Weights of a small contrastive image-text model.
Training: soap at rate 0.00089, 5100 steps, batches of 128.
Data: trained on made-up waving flags, 97500 training examples, 6.7 epochs.
Rows from block 5 of the text encoder of a small contrastive image-text model, named by matrix and row number. Rows with one number belong to one neuron. Each number is 500 + 40 x the weight over its row's rms, rounded and kept within 0 to 999. All counts start at 0. Numbers have three digits each.
After each neuron's rows are labels from the 100 texts, of 14976, where the neuron reaches its highest value: "tokens" is the input token at the peak. Only what is clearly more common there than usual is listed. The data: made-up waving flags. In brackets: how many of the 100, against the usual share in percent.
# fc1: MLP up (text_encoder.blocks.5.mlp.fc1.weight, 512x256), inputs 86-171
# fc2: MLP down (text_encoder.blocks.5.mlp.fc2.weight, 256x512, transposed), outputs 86-171

fc1.296:520534540503510486451523566509475537489477514556514495460577526579492478477441519480511477484464517477528453532544514596452497538490476514463542510493542501460380475525490445532504529548471517526514502414540448533444507505496503491445541468514487463523540487
fc2.296:462526487393500478508535454505534525481551488470537470448490504453516514519526486532528521454521502536454475508442424547559482516444436554473534534544519409541607489602510453511509437485503573545490474502517572515527543513433516494518490485448516491517471523
tokens: "ring" (72 vs 0.6); "flower" (15 vs 0.6); "gear" (9 vs 0.6)

fc1.485:471420543461450540469471507499438533473459559555548520449472516514526500478484445534448519447485496565489541504527447529512489553450496463529530522526520455522484536448492481423535530549527499453481449526517547448556458494492523500511510498492597492559427404
fc2.485:500440524486435552485513520447518486526517415483425511498520487534503497513567542523481512460480453538446481530510514495448466462549472488520520510529519551499512597482525464451476468411473461488593472521502437513392512505483494474467543523440558511487529585
tokens: "many" (100 vs 0.5)

fc1.283:500403544526414510500508509472529514464483535442506463486462505486549500532459503523458501491501494485488478449561450528592459522449511554476476468499491505432493479414448470533571524563464530482508496495553492470478469491537551506513549445489553464548515487
fc2.283:472523556537507474479461420526502508484456515518560492533541514417537478557449504438514411524491510474453484480507535522455555567501479549530468568539467497581530499504463438490520422468532528489526475555549513431489555564451406496452553518515513546470458530
tokens: "blue" (90 vs 1.7)

fc1.13:522511549480474486467459487520474554497476546458487500492544504464501497493535449483417449475453489572497515562466459424497511484411534523467433529482444557498564434488470490442541533443470453478518558488491470566457496537418546544476507531518508489475525563
fc2.13:547481441585529573513532452446512519525480427464423475560495509504556477574546510505506485457491513503479453522553562489488485439543491535523509449540430513549502526528459539544489514517526507415538519446502542504522509464603514460508484493554500452443468412
tokens: "and" (90 vs 7.1)

fc1.484:547535498498525432522565532509487524519467565466516486493555530568497552459489442480548496464517517448498544529546394532448535579446541434469473495467477481466446489493445537532569449487515511480473507454510459515459523531513473518496483518507452437496552539
fc2.484:565541566560460549498465493451516459456502498511468453569481457520479538552468490507443472517568469453506542492546518521564511502493494437516608553517477503513458473436505502507499555608511488534443491434556523485515516520502510503525466476538483515510449559
tokens: "ring" (58 vs 0.6); "gear" (34 vs 0.6); "circle" (8 vs 0.6)

fc1.473:518474487450415511411564544538505536490519513443582432541530450542492524550518525503523522514459493492460494465534445456480437485537506545547429458569506454521399514487491507458469578419510445477460477545523505426472510448530397524511490476537510497491460471
fc2.473:463447445561558497516516540432501480544541519575526489511469469451433474478446492452510455519457512499462488511519485456454492558479487509450441537552538508480571428481553473438579494473572451475535437492548421519527514527542469496457477429494509528574518538
tokens: "horizontal" (100 vs 1)

fc1.342:473550483521545469548482504467569530512559515446549573502520510543581466483505549484533576497543440482463493549508469478578442493514501521565558529503525424491515462447523451496499460522491473500498580479501433402419517542479448480498534573522508513470528526
fc2.342:494504443496546511529506523529459397508484504481488429507531508446529522483528587528435532533492584588490537452575494495517495562468513455532479533493540523534493530541468491501545504548484448458497483465528540590384508566511477482497468519437530516525475534
tokens: "pink" (97 vs 1.7)

fc1.401:517572529537543549539564479501532515410497466536517459433530473452511518517572475512500522621522530503513447466554450532429509472486494511516524499490483524466529550569504512493518555531557470562464528512527435499451481532553490547552413515420567473482490489
fc2.401:540506560460537516428485537546512493464515517480444517454561476517480543511500471528572452489446505510515504496481555551494526509512467492476486462500549521506454475488420467501488541508521505511578571434557559451554636551505537559485527521509468543564463513
tokens: "pink" (81 vs 1.7); "circle" (17 vs 0.6)

fc1.196:504452488457425463547488473539509520548572496515475512535549546522486449550551495514560487490478441607530465517559506520505477580474501511469465519510500471471471480487497559452549491489446504616511450421556427510402588537550479522558468457567543509553382464
fc2.196:479500487493524424504501540459462516507443530436509480469463525572403514498486439464544511499497444459497501506505517517545540530477514514476535543457457611556490526477493556526528439567491472492450513463494498503567486542471435478515542459492446496490510513
tokens: "crescent" (100 vs 0.6)

fc1.149:514472487485486479473536514529500551483524508596430442475514412553456527471466525529466448481491519509469447441537409517543509518472524459523516513538512482534551473429498546481524523520471481513413471510540454498460474510458481492545542514474599523478521522
fc2.149:561604526583524486470441525478543476517574455433576539493541534486532507526547521516450538513524459529476496527581525486588546465456490454547576496534503518496522507517473528460510526522496455546459541477529580521451520464490539527467548534490507565470496481
tokens: "blue" (83 vs 1.7); "a" (8 vs 3.6)

fc1.195:514574465520469461540479549468499446547451465518563548512547504386520517468502523506440566592526535451499486535553513446524527462513508546537535471494550475499500517400473522515477499533419390509461540475482501449469479572479501470517526526482413576466549473
fc2.195:495480529471564497507459525542502456461544569493575502537570404563523593580484442462462493543429491500476459458538471455446486491561529544524538515511552409513416470473522561564508505457486575514493523442531502534524521454471489429505498493510486499471561451
tokens: "blue" (100 vs 1.7)

fc1.486:474528506494565586537510528522519562450529464431552496537533505512486445495518430509522467525492541561502490462492597515531502447491446441424527493552471433541507539493580551488495503513535433477552426456502492503472521561515517431467543507449426474504487478
fc2.486:567503564511491464512523449563537431499443487514452503508509527478476537433504512485501489459482472456482562512463450474584507449508463461526439559522510481437547497552552516503473469494487506608467473451517518516527484437491566459492449468510531507488546505
tokens: "diagonal" (100 vs 1)

fc1.108:509469494499513458506550529581547462510548504424519498532474465432522463469496506499497548431525507482526428453522497595511502491463522497429537534556507498534458555509419573447536519531538498564542487503474454547493499483479519430486467512507531484500586477
fc2.108:501561481527416541455485517461462529573513508436462505555518485473606519563475465510503472487451506497493523506524545464461502508410480493462548471490504452520533438514536573567407416403541421511502491501481547473517549518503529443539488512458513517447497525
tokens: "purple" (99 vs 1.7)

fc1.321:519506513518561533506511534473540429534536516522505575402517475437502478587468532537495507479528494433456491433590482418472533474577471499469469447560505553529530530450435499458504437521526570479559538519533490523518582524455460548465549474515499487455483493
fc2.321:520515445499466527567440512488498518415564526500469472498609511563493436492477543473527483489506539541540535475492462443468509580438505519508578524535503401522624584453535541476469520488501478562547535512526518469563470547518539493491488460497511563516426566
tokens: "ring" (85 vs 0.6); "gear" (15 vs 0.6)

fc1.143:523474487470501465468503547470566547551625575510450527488469492511503440496455548545509534506482529543487514466524522477539542428484547604531422541510545515557492575484517520468600458529398484485562560519487468516524523481550515539470504490563449426507522507
fc2.143:525526447471478492459524519499548564442535515504494536511489516467475532492491486447559595594629562472497458513463586482512453451454517530482415492521503499432510463445487464474533482552569478528481506497529498494472508526531512532536516455452428514511461479
tokens: "flower" (71 vs 0.6); "circle" (16 vs 0.6); "gear" (7 vs 0.6)

fc1.488:530546451518454549444481596483464474502493464505434460476495456480546531496476528504502453485477487491520481504461487403519513441474445542524489521464496560488504501475459520486480490474494459537482478521422501508500499462436521473486483556398502421510540509
fc2.488:391520530517546503456461509486558494485505505542544520513540512516479471510555563405491590469515466558436408512517533486411488439527565552497537459566491508476511445476578530481540484519472509523566538536516464540565524470452543499500516534510483494485515566
tokens: "green" (64 vs 1.7); "and" (24 vs 7.1)

fc1.259:641542510517522565500526445503531513527445377553478488488554501543524518491493469531446419561387520544455527456453553506553533495525545586518494471523524429452487438498534493501452586466479472540555562458527473565493562541500453552514514489439506528543477485
fc2.259:466510478483520477487497548444437480502517512479520466516485510475483437528493579504516487509528525479523492497497427516558463448522533477482480558523441514492509524549519476526520505512584451522510483472479523499517549459481527533537538523561521490383531534
tokens: "," (50 vs 21.1); "and" (25 vs 7.1); "gear" (10 vs 0.6)

fc1.109:516487515568510485448517512511482525481537522508429582533521514473534460543497507433495475487466489524494404569485472555462478468516540443503425463551519566557407503597452549542471573499490517486494498513510498525443530444479476453440495558488530443403504518
fc2.109:454499534443473557495532485534473494529474402510423479519480519465470584574443492543487390522513413550465496501562507430508514462524493560546471496507482505545545488444482556536468499437486561479477498515501458552514475534488492477473522485470472591521510463
tokens: "horizontal" (100 vs 1)

fc1.247:571508528556545453529499567502430433480513562467542473523431493455548484501542484475533489454447559542531517573593470507504503455491498477436550491503466474571509535500538417496557461537461499501468525487532541485536534499489522551486480517433511573557454518
fc2.247:456511505571530527530485552445524489444497489509500536531488495461418442493533541459514439447478533526539542476490471492524502514486484519436574536479556502544501499490517530492502526483479454547527577511460505499439508516558599463486472451523493514415539515
tokens: "orange" (98 vs 1.7)

fc1.269:576355522472521567546543465490463501472446468491520517445505490551579531468483537522446478496470440577515494494530525493546525504518492488503554570462412523579587455610469546488591493485511452494493519499461477563444501521410461544466514455494453442436511542
fc2.269:478465520508558522452517520490520493518492422587447479530498453538506539421491508404531416418516532514500478560460497509525506421471520489486498525433512535510511571423525483493553534576520509474448446487446551571517494486498448578513497472390518464466531473
tokens: "and" (71 vs 7.1); "brown" (22 vs 1.7)

fc1.169:522547464481554524490515516531498513478471552484471502535424558539514542502458486585444469510446524444481557464485496516487540481490483435531500591440530468453502495549589526446518518520524428515525498449503490453513507441441553396505557541494473401445476571
fc2.169:513463486498465458451561472486490477553492485524498447529529440531550535528519527507480571530560463553512503494504517436500479550546521518547502486484568505507609522496504493571484445501491486549465460524521446471483453549428510432498529456437507520489522569
tokens: "purple" (68 vs 1.7)

fc1.455:477526551445524500470514529507515507437480487427464543476512485521472557535539421474525553506487527497497499481500459406522517501577505503480479492442436467508555468544415523504539526505617537543484456507484483470520550520474526447471479527490486530516533555
fc2.455:481474393487441510558510512537531522549544544556518528407511444540476485540508492534449449585532515503498465446451489602493439573489399524475544474530525539561517500503525429452456455527507516477494480540538473520492487537521472436511553482506459526476539461
tokens: "many" (100 vs 0.5)

fc1.34:475492483516568499516454479451522494471504399464556546548555487510494478518523527525567508530526547483465462385511492542530467482536530479436439467495458449508477484538450561505510490489557401498487512502527489462487512517550488443481555486496532505454482520
fc2.34:509495518514583501506482522530475480475500547476521470518487493488571485449510457539445479556523577540479522546430489502567533501559513472537527477524533508439501499505552419436572479463448605494540506543433538601553511546474510514511484518508475523467485530
tokens: "blue" (85 vs 1.7); "pink" (15 vs 1.7)

fc1.98:554516486477437580539517543485452543570487531498489498514432541547490447477475489552507496508476447475456488530474460424498430552571474486524445437452518485517479518486505521483505429525460468495499530396484540456505498505533492583490592534505503506519530592
fc2.98:503497472581502472499457417494566544523465538543483475528459541449557494520465583490565473519606566449498480480553501524483503502469437464502476523503524509543513506479475484456533568529524438511523463535546522507481525504447507489540561465378575556517490510
tokens: "flower" (63 vs 0.6); "star" (32 vs 0.6)

fc1.170:534508468558544535523540537421508431538475575538552558476519554465450575553485540486518523503436483528515462473471438492513517503475530573492475490476508497505545497519470497526460520564460487553520499524444521485444481461452563531485456487443496505470484482
fc2.170:544486562456473484539541491485528461498454516539457543480548581490518511435559580455481490519505488537549472607495454523535475466499456481550500527532534482492524588593531530469506567572496453441477487512540417579475499565490531580509508567547489519502513501
tokens: "green" (94 vs 1.7)

fc1.329:429429581544578450486532515511480514441475471519542544527453432537507489525527500523467524552501472498515523478525542580521450511500516526525498492499477538455468466513501522517544502507457477507482503589554474508494520460494473500458520497461515567496525520
fc2.329:557456492531464540531569461447455576514533492496487450479521487528536512540539549455463468507497513530432500508472518464525459493533433437441479470506480537455491499509402509463505545513509616508486470448556479570534518600547480562480508449492534480544469507
tokens: "horizontal" (100 vs 1)

fc1.52:462533498505484484503510480500570526504546527480507571554456478460492468498489513517508476426489416558521520460558517482477458521549504566547472515555498507528533529581518513500470543514521453533553551486503535556522460516486511502496471494513508491518527453
fc2.52:480471496488487558522511469540516545458354485450470553431471515508497553474464399526545510509467478424506456494498484582459500446491483519528492456516494483451525533447474499483498427514498476465518510467429540461503584503504475514497486570464437423480487553
tokens: "diagonal" (100 vs 1)

fc1.107:483475458552478578504456526499497496517452468460450502540495460528532500507545487514514436473527535540425510475541435426487502510544494467485419443535464483511478480476471604476525482549521477527541539447514470450522492449512542532468370543513484536484447476
fc2.107:560559491493470387494544555574504472464528506487524478492467577490515573553449487452557509531542519538508604519466469423449471409467417587551410547491475512491464482562460521497543523477520535473516471528502445553482563500421523475463539523523544442448497529
tokens: "horizontal" (100 vs 1)

fc1.64:464556423526517512457507478441548516557597528483541505486520490546459520521522622469529547515533529474513548504497420507444501545529476438529564509496472531429480488500476458424559501490553515477435418496558456505510520492480505481383460534508533458520532545
fc2.64:490472545481501507498522502511518458426447516631545554511551578519511519475515514543454424529442529482529483512604458493471468461449454502488505465503508485562534475513543533476484607500472495554585558498484544524517534561447492543518557569468498583560467512
tokens: "green" (53 vs 1.7); "brown" (41 vs 1.7)

fc1.234:495540553423464479469580489498611452519543463497474474542494510488504492514507567565494438489549486536522465477476428441459469520451488496458531514572524518535529493504468499473463516516520447458437530452555513526493478509466518484522481467566481453465452560
fc2.234:515472544540502561489613432475498560484458559517474502534447487511504543463436517433536519423442445497574496466495518575493507582410563478488552498439415491506462533450554506507462502505451524487511443483522507535521468538424461447512508550487503506439478545
tokens: "green" (87 vs 1.7); "with" (13 vs 4)

fc1.353:393446514469510502535490448500462567500455523486452456580401467433471505459462452545461530584526504523514467482530475496524450504438504474430517485545506413487530551449509521519486509508492455466560362483474505562480509498470503500473506535541481538554568524
fc2.353:623536516480584512541500519479543432483519509513497475550564502548529571472577530494512501498439538467481557482491542485441549470517478460468435530483526533488471480528477464523450502489487519532488577475533562532554470528569492529544457415398425526520444472
tokens: "green" (57 vs 1.7); "purple" (24 vs 1.7)

fc1.139:538536560531472490498432521516486544530549559406507420541500537506531500520537521500449523490559510484555504523472485502498606500544503483493459498495508512531493536497459504504543536572567500543557468534490462583471488481464515505542415450523488440480454562
fc2.139:443517519442478477478485512479502536459425523472511498431455545502461458510469513523519457437490525515508436502466510483566461529538507511525481600550526510517523496548485479467442469521432412507497436502468533472532502437491451505485549505472432582516458465
tokens: "crescent" (98 vs 0.6)

fc1.99:486520544535515505473495486532478464499509502531490470468487441539489506559491519573475497474514509552529624531512536472558510479479567470457532445560451523539503511479484496452531510517486536547449471499541492550529483409497451511417493521482479471437440479
fc2.99:524544551491567520447448472499432496506499515547460504577490467510464524462534494482479490507504510494485435485559538405505539525479464484464539427501507587491491496502471484496573496452536495443519437490527532553469475560538570507488511476520583457535551536
tokens: "horizontal" (100 vs 1)

fc1.17:513506475563520596512501492478505451511520455521518579608521488474454487486505573505457454482468519470453479521575465505483472534529474456492463578579510525481512564499574478493580414439477559534586521517437529529518547554507486491516483486510528484535523523
fc2.17:545501517539478558504497479557543535552503506553492505434538491515509474461479594450455500461517514517469470459501538515488504514472499406478537445528495445522485527460555488540464490513445478490474497497502531508530499573447492496435514511485524638424544504
tokens: "flower" (47 vs 0.6); "brown" (27 vs 1.7); "star" (21 vs 0.6)

fc1.162:451507578432459521463526534605479473467473530535502487538524465531527464478459458520513543514525528519447476479539462547515577524474430456501408545489422517473456442506501479489494469525538537536543511508499418470430417507575493508551477601478578523513522499
fc2.162:510467506535520505537500495476542510457467514541478476530498526526538459549459544423536543449461489467448400541485548500514492465541437520499557502471513388520491436468543503459548536448542512546478471462535520546514501519436488489461457469517526512521463512
tokens: "and" (100 vs 7.1)

fc1.508:535461464507522459534573498534480458457522471544434469541510523482433512547501561552486488549474547462551503451592506444519483512485500490549481517522425594565530475471517523604539470532457502512515474502547529548411523510442490464487480380433511512520470532
fc2.508:490527539470496467522537510485470548455512518525526529506543478573503550464542546453513439544505438460412528416467511502522540564483469446446507533461545581527491463532397550519511528416497537456446442511577449499515485524568482528421522518560488476494496486
tokens: "ring" (74 vs 0.6); "gear" (21 vs 0.6)

fc1.430:467513481546487441500514460554518460621519457443529429482483464499495537448560480463518515496535438422469538519461494487468530607487481436503521475494504486488512553537509552475468530439519528532497531555534497521513490509358569487507510592563546504512442531
fc2.430:466519503517561567448485478585495502530435552512534491497501514456557450510529494546501475487505531544523466531489442494475593539519534487525544510490498454470528518538507626536488512497443499539463479451497455504498517490504524396488505527496514515566455544
tokens: "green" (83 vs 1.7); "purple" (14 vs 1.7)

fc1.40:488522528420507461421493518535481509486533490442496439509462500514523475500438568453494542558509522487535567490477490518522408533517546509617465517506514545466492531450551540552509529512538510510429464426510478566518520493503413533491451459530562454514477519
fc2.40:490471565537488493523525500525398521491517490548497436567501476530464484511480495527544484543514466520536452561535489474528546469429475471529508482545523492496499453475461494530475367463545478483545519533534521503486540466472457472503528444504536502566480480
tokens: "crescent" (90 vs 0.6); "rhombus" (9 vs 0.5)

fc1.500:470512461516531527482478481527507497514466454480499560476490513421504508417501600484445467496471475524500542492479508537441448444550568517434502486543444516467498585440548498478445539489499488521501395457501442435605495531525472478409577530527555524497524513
fc2.500:525555473583470522499472502534475487481487486481479545508527557521566606406539458574538496584493517471520482472446448439486525533514507546515551504525555478541427555526467440529458564439545513502513509544508494556498450474536482500464517574457471539566511460
tokens: "orange" (38 vs 1.7); "a" (24 vs 3.6); "an" (15 vs 0.3); "with" (10 vs 4)

fc1.175:526486496441481477453509518453517498509478476435495477495464464434511542544513520533590467393563542618484549446488434485564544568495501458497546541488467493469505476519489514452513477523514463526477432528541524474480496493447476489553436412461490421502477510
fc2.175:456484456455500511528492483511452516513523513493507538480525442475523479504515493571418499580472458474540448519500511515574532525526503516464490524567549487519476539483518451579452468483511476518398554428421546529555520496529540543471540436504592413512510445
tokens: "blue" (38 vs 1.7); "<end>" (28 vs 7.6); "with" (17 vs 4); "circle" (9 vs 0.6)

fc1.59:482448509459492527503509480538482500458592569452485565452468537539515488496505459506567498523442454530549433497449510456475445525545587523491565517616428523445505571547532531411519482520544543437486495551498496563503419486509436520515511479481504469473540550
fc2.59:525537462436516502459541550484591472492483469483405496449489436554459520509525524456522556463539519422503529510474484513474539519469442525467476408484523489508516450500483497516497541476527529528486533575547525430607574522500477549501485515496537476470409476
tokens: "many" (100 vs 0.5)

fc1.193:508468495524505482541555506487486495473404468506424545542463473529544483501430435555566494549494486538478451505506503555541548493544454446462437508516486470503544518546529555522490500503484524433520587569538548448455426493447538510515418534507497463501563483
fc2.193:475518521498581525525528469467444507484579515551509573503544477455530476388523480449487535518493487505504479514494550453438534466510452492472578489459492487458512547421563494492519499564501514504521446570464531541500502530497567541519525475480477522506525457
tokens: "flower" (88 vs 0.6); "blue" (11 vs 1.7)

fc1.382:492525553453457534546475571500573425526516434559482510603501461500510487574456512591530508510577500546404506470503513469543543529494457460524564493554493528506527507591553502453525477529473525403505444533472516550477485450479503604526554494497519450416475506
fc2.382:523468570441485517474477468489506510441563447474470457512489503449503483532514487501476473476532544508507498584578510504450477467477512499502485474462492434469507512450447441458501527469591510496501575444471518549502488476490541491489468513441467460495481470
tokens: "purple" (82 vs 1.7); "with" (16 vs 4)

fc1.503:476522469462587533543504558543474450492506511517556496424484563477476533487489595511599523476535504485557432509547475527525555497520522449462425522443568421543484489542457541439526476435509544582526500503550526533507562435440510530470550461582489487470482479
fc2.503:542569454527520477527484443428434543574541522527502443589507484490537470526475422471536505520434536491438547476544532473527495545480459499529609503514477525471510498489448595456507579536537494534561489495413461477545495527489548436589424530447421532522506502
tokens: "ring" (96 vs 0.6)

fc1.88:491464499487551480510515530499536507545548487483475498505424508460517453543501455492566430471478499496513533462499475519414516437483561520518447523457553508454574464515485485502492546549450517620505591492431468529459538527460535518571485458465449490465498467
fc2.88:498541498547518548487492615472550471543529480538446507539533528551556486510439490431536463500540523508536573448462486516491403508473467431507495514518469520514447463516560488508489543482540546479473463481479519464445538446430455512525518511545515522487538468
tokens: "flower" (49 vs 0.6); "star" (30 vs 0.6); "and" (21 vs 7.1)

fc1.217:534450540456532444435475500506482494473393536571503468543472506474486498514421537468453436516544537548508532543498518544489488420476541482498468568523561517499388511522433428461539480519480468483520474495551533480498566444548503475501510553499530499533503473
fc2.217:485461475529486474501504485477469521584495531458461436478443549475466549495496482499458447526542520502432522537496523453494533461547460523391470524472495528517501473458523498505528477468490519511521536506504458541508560557571541489492530459475489565534583458
tokens: "horizontal" (100 vs 1)

fc1.188:436518531447474523594502419505512472486425490525560552501487517497500527511506459496562459492451458431495492479540489477532533533491467535470478551525548478584457542552503440474520445446550490488525593532515497459459407529521439477449461463572534494466471492
fc2.188:489361452450518494500502476467494444513516475489546442491503473521524490545431547584528516484494479509443481539559406489535518465549484528508528475603479605476554509476461498587479463524514502486504435451442521515530455487509523530498488463528502454585490484
tokens: "purple" (100 vs 1.7)

fc1.450:501569521413510491569502471502464515419542486417558462495560532556466509435500457539461494501488522500450508518519471468490463457527435512542505518520508556485423457527430516508518493456496564508488498513551450502535461564492460501516528460474458455484441529
fc2.450:473488566502538449571509468465566467497605509509540516493449551497490484466537498451436458562530466514502498524416533513512403452469509512501474437455489521459487458497431479490458435487525495480507474459496497542462534434450477457511423561610483552501537475
tokens: "crescent" (100 vs 0.6)

fc1.43:471501491507510382498542582513545490506446498470502505386484448539489497509537486539548553490525471559536555513552407529418541495500477524484518588485472508527523510527497473505576456529539461535534532553420484461475494527495504421496488513445502495502506486
fc2.43:494443499548470582517427476553504496452456497493505477489521524505552503494509510472538480516466481569432449548470474423489504530586470529548504497478476462527404415464499493484502492550466547457459545477457549496440435481593419530422466516509519553507488502
tokens: "," (97 vs 21.1)

fc1.42:467564577452508488410502515441460569559470553448447559480474466473500567483548502497481574490499550505548570518489592509497452480499518528497476496509421502553442468458531469553529465499463498504473514443483482508503416518457462453497525441513489532548448545
fc2.42:395500510560499466491484444500528498538540445466425455540479523521477489550462461560484534415479455465432498553503466467395509562516463506496496530507556521479515549575551522534514377482471523463530418467581546488464508476448538505512482461470490555476481453
tokens: "crescent" (100 vs 0.6)

fc1.284:496550490596516490515488524453492537506466540515477518530513445475509535468498493513514489549621503477530550513482533544382561554546418542487528549530490465512501564550473573526536487473450503486473498518480483497442536543419444517533515480510455532507421509
fc2.284:460557476488487543555512490541499528552483478433556509555437509486433491495488440490466473510505505548484454419536553510475444502513580570479553495493473567482528494518481455541547513544461530550562457498539513548443535475482479452537595455520496496570544499
tokens: "crescent" (94 vs 0.6)

fc1.313:514469452503497500492511534491479521462495489490485474514551517496478518495536469486529484522437489485509526520532453458473518519529504498499453472497499566499556535455490524530527459529524501527462448587457415470529507437488540462587493518549436535442515476
fc2.313:490548501519554526489476514445549572462459471521501522465574489510501479600493531543538465499500527542497446544468469464497453539541501518474475544480502537544536548529515501472530463512529513532469541521489477562461594530464552536422511454526473552454544560
tokens: "many" (100 vs 0.5)

fc1.499:579441596486397388488557542498476456413493573575465489469524429518501494517504530529522536502490471464521507515534485443403567485553565502506486561560487539514468442462481427412477511470486517495538550474468526441512494529514566549496500539419474457458491491
fc2.499:597477470509545518472544487445489492469510582497481515505581488533554491514494511449519514463430490518417457457487525494549501553458499431533504551461563487547515560470545537482502465473521499449466543438560528514440527570518476564465516444453457486500567489
tokens: "flower" (100 vs 0.6)

fc1.454:497502520518553505464510539461473459498482521572507447488560557502443445456550530517517471532541554458549501460603447491515560417513463515557439520511487465504473594431480513500508510443504486468581535539485511422479490519513584518504513448439413535419531516
fc2.454:568519505437512522530511447568546464454518518530446556482505487494476381492491490523491516557451544525505510554576470489502548545460447492494459480521511583489565550450448561477573546533515509517505471550430568519552514597435444535432511510546503471467474493
tokens: "many" (100 vs 0.5)

fc1.457:483543416520540482466515557481525556483525527415486461517509496492476545522506488428506578496439452547531528474546454497578566492485511454522486581491566489509472511519503594442555528466493452549456563560450514505502501531461467518502487523490469529526483534
fc2.457:497452514437494530499460493482533504573472518479463529513477418563406493501493478544523480535512497380475590487508386491488561460446509524482494507499522497390539511491517567491471572463529535481505460512504455507453472368518557449440494469515552438531434571
tokens: "diagonal" (100 vs 1)

fc1.201:504507539505500454504560525473521495412472601516520485545524528490527520482545501514526502501450439494571475507531487464540545442498526496503488479474447539483499509489517512468537463511496528539528542453454518426502486532401444517552464495492507489494498514
fc2.201:505444479502502508545551489523473612497528577432473477540468547532440548540487487484506428511460532402415506440521539554441510543530482465555464591477539472523432541506441443508431545496507473512434472571497580574499489498507572572483496504533483467493501443
tokens: "flower" (56 vs 0.6); "band" (35 vs 0.5); "star" (9 vs 0.6)

fc1.462:465467463452462497489490496456513520435563525451474536511496588491501589580472542454512459505447444462453536464506496487496567491564431491565446492457489482528440518508459490438491423461527538551451536430610526472522488499413525470535514476477531468454555520
fc2.462:529507503641499468455414584550513457510439462562523535486511434498525542528464523494492499592512511544443533454526497535517533437461534459473468521506501505507531535484532464503496419493487569478500470529501565452539526521461482504554568451498546473479464504
tokens: "blue" (100 vs 1.7)

fc1.97:468447543517590510451523532518524453528445432531451552576515531464613440578460536481520472515501489475516453504519561492503421548491519507524569393518513553550481517507561456488479509495549530422504531495495538548536603477506533496482452453485477556488516522
fc2.97:521513494511484434505532562497512584461543551493522611491489485552551461541522540534571468556460522520487564475600503430506481502526477497491516553439510506509482500492509505524507504491516445526489453414509500519468510505538478566524600477572502539524481463
tokens: "horizontal" (100 vs 1)

fc1.93:495390489580521543485439487497536491502525477496477519447513483487456452462491509509432464535527508462590495479493555469468477507555488435509512507475459454516554564510541537520484537518476575450540484451462438512430584581499442507481491497470414425518398511
fc2.93:483491555504539448478535537461452457507493491563523489526555592399496513486473471529538403515461492534533523467498369518508459513447489490446495477597458385442562491522516555485510514558459420497545484488503474498472534507390570544521503504502503459474504503
tokens: "green" (100 vs 1.7)

fc1.422:487527448526469492515529458531522489449549480523535460609473550478549446462550495502541523485528511490531567539466463489559493524435420481482491483551618444542496506555470484524457481457490490494573400490477466481497521518601529512462542456597480469470529555
fc2.422:545471425472530516578521488393482573548510554506474461515443482457484477470433541555478471594525441467474477548496554498501472493482455469515432437431458452513497520533481512424479491554443494482536442442522427489529511444559506525528523459530480517499527489
tokens: "purple" (100 vs 1.7)

fc1.279:488607450521511449509493482440540502557470500467550458463500508513505483450502489521556450519499474549429456563409480523520541506492481526544520525468503488464513494507548518513579535535474516521491461517423513541535480507555476584441436546463483509511485425
fc2.279:499462538526509574516425563584519533520565463526558542531481443514530562477545490501454439494508492506556472490559509476526542479461531409491555493454495518485524458506441465464533506498542483464508546512498484539551518402505496489557527550478503585497514451
tokens: "pink" (100 vs 1.7)

fc1.276:489474501512421520537508482497384570446478474484463547481448478424540517484436454558500546532571448475501535499475519493546510477516439520509476446515467501531461528542468485461457531477485468490528470482517465517460529482426508588542460578524500475546450492
fc2.276:505504460511620458537502445465520505538524491559549516508455495426417560445547498458513485509529515469466439494465526518463549496518507577516579508487520464445558442526496473536486460518412538527452449493448459467462558481537568467452465500416571552508526507
tokens: "crescent" (100 vs 0.6)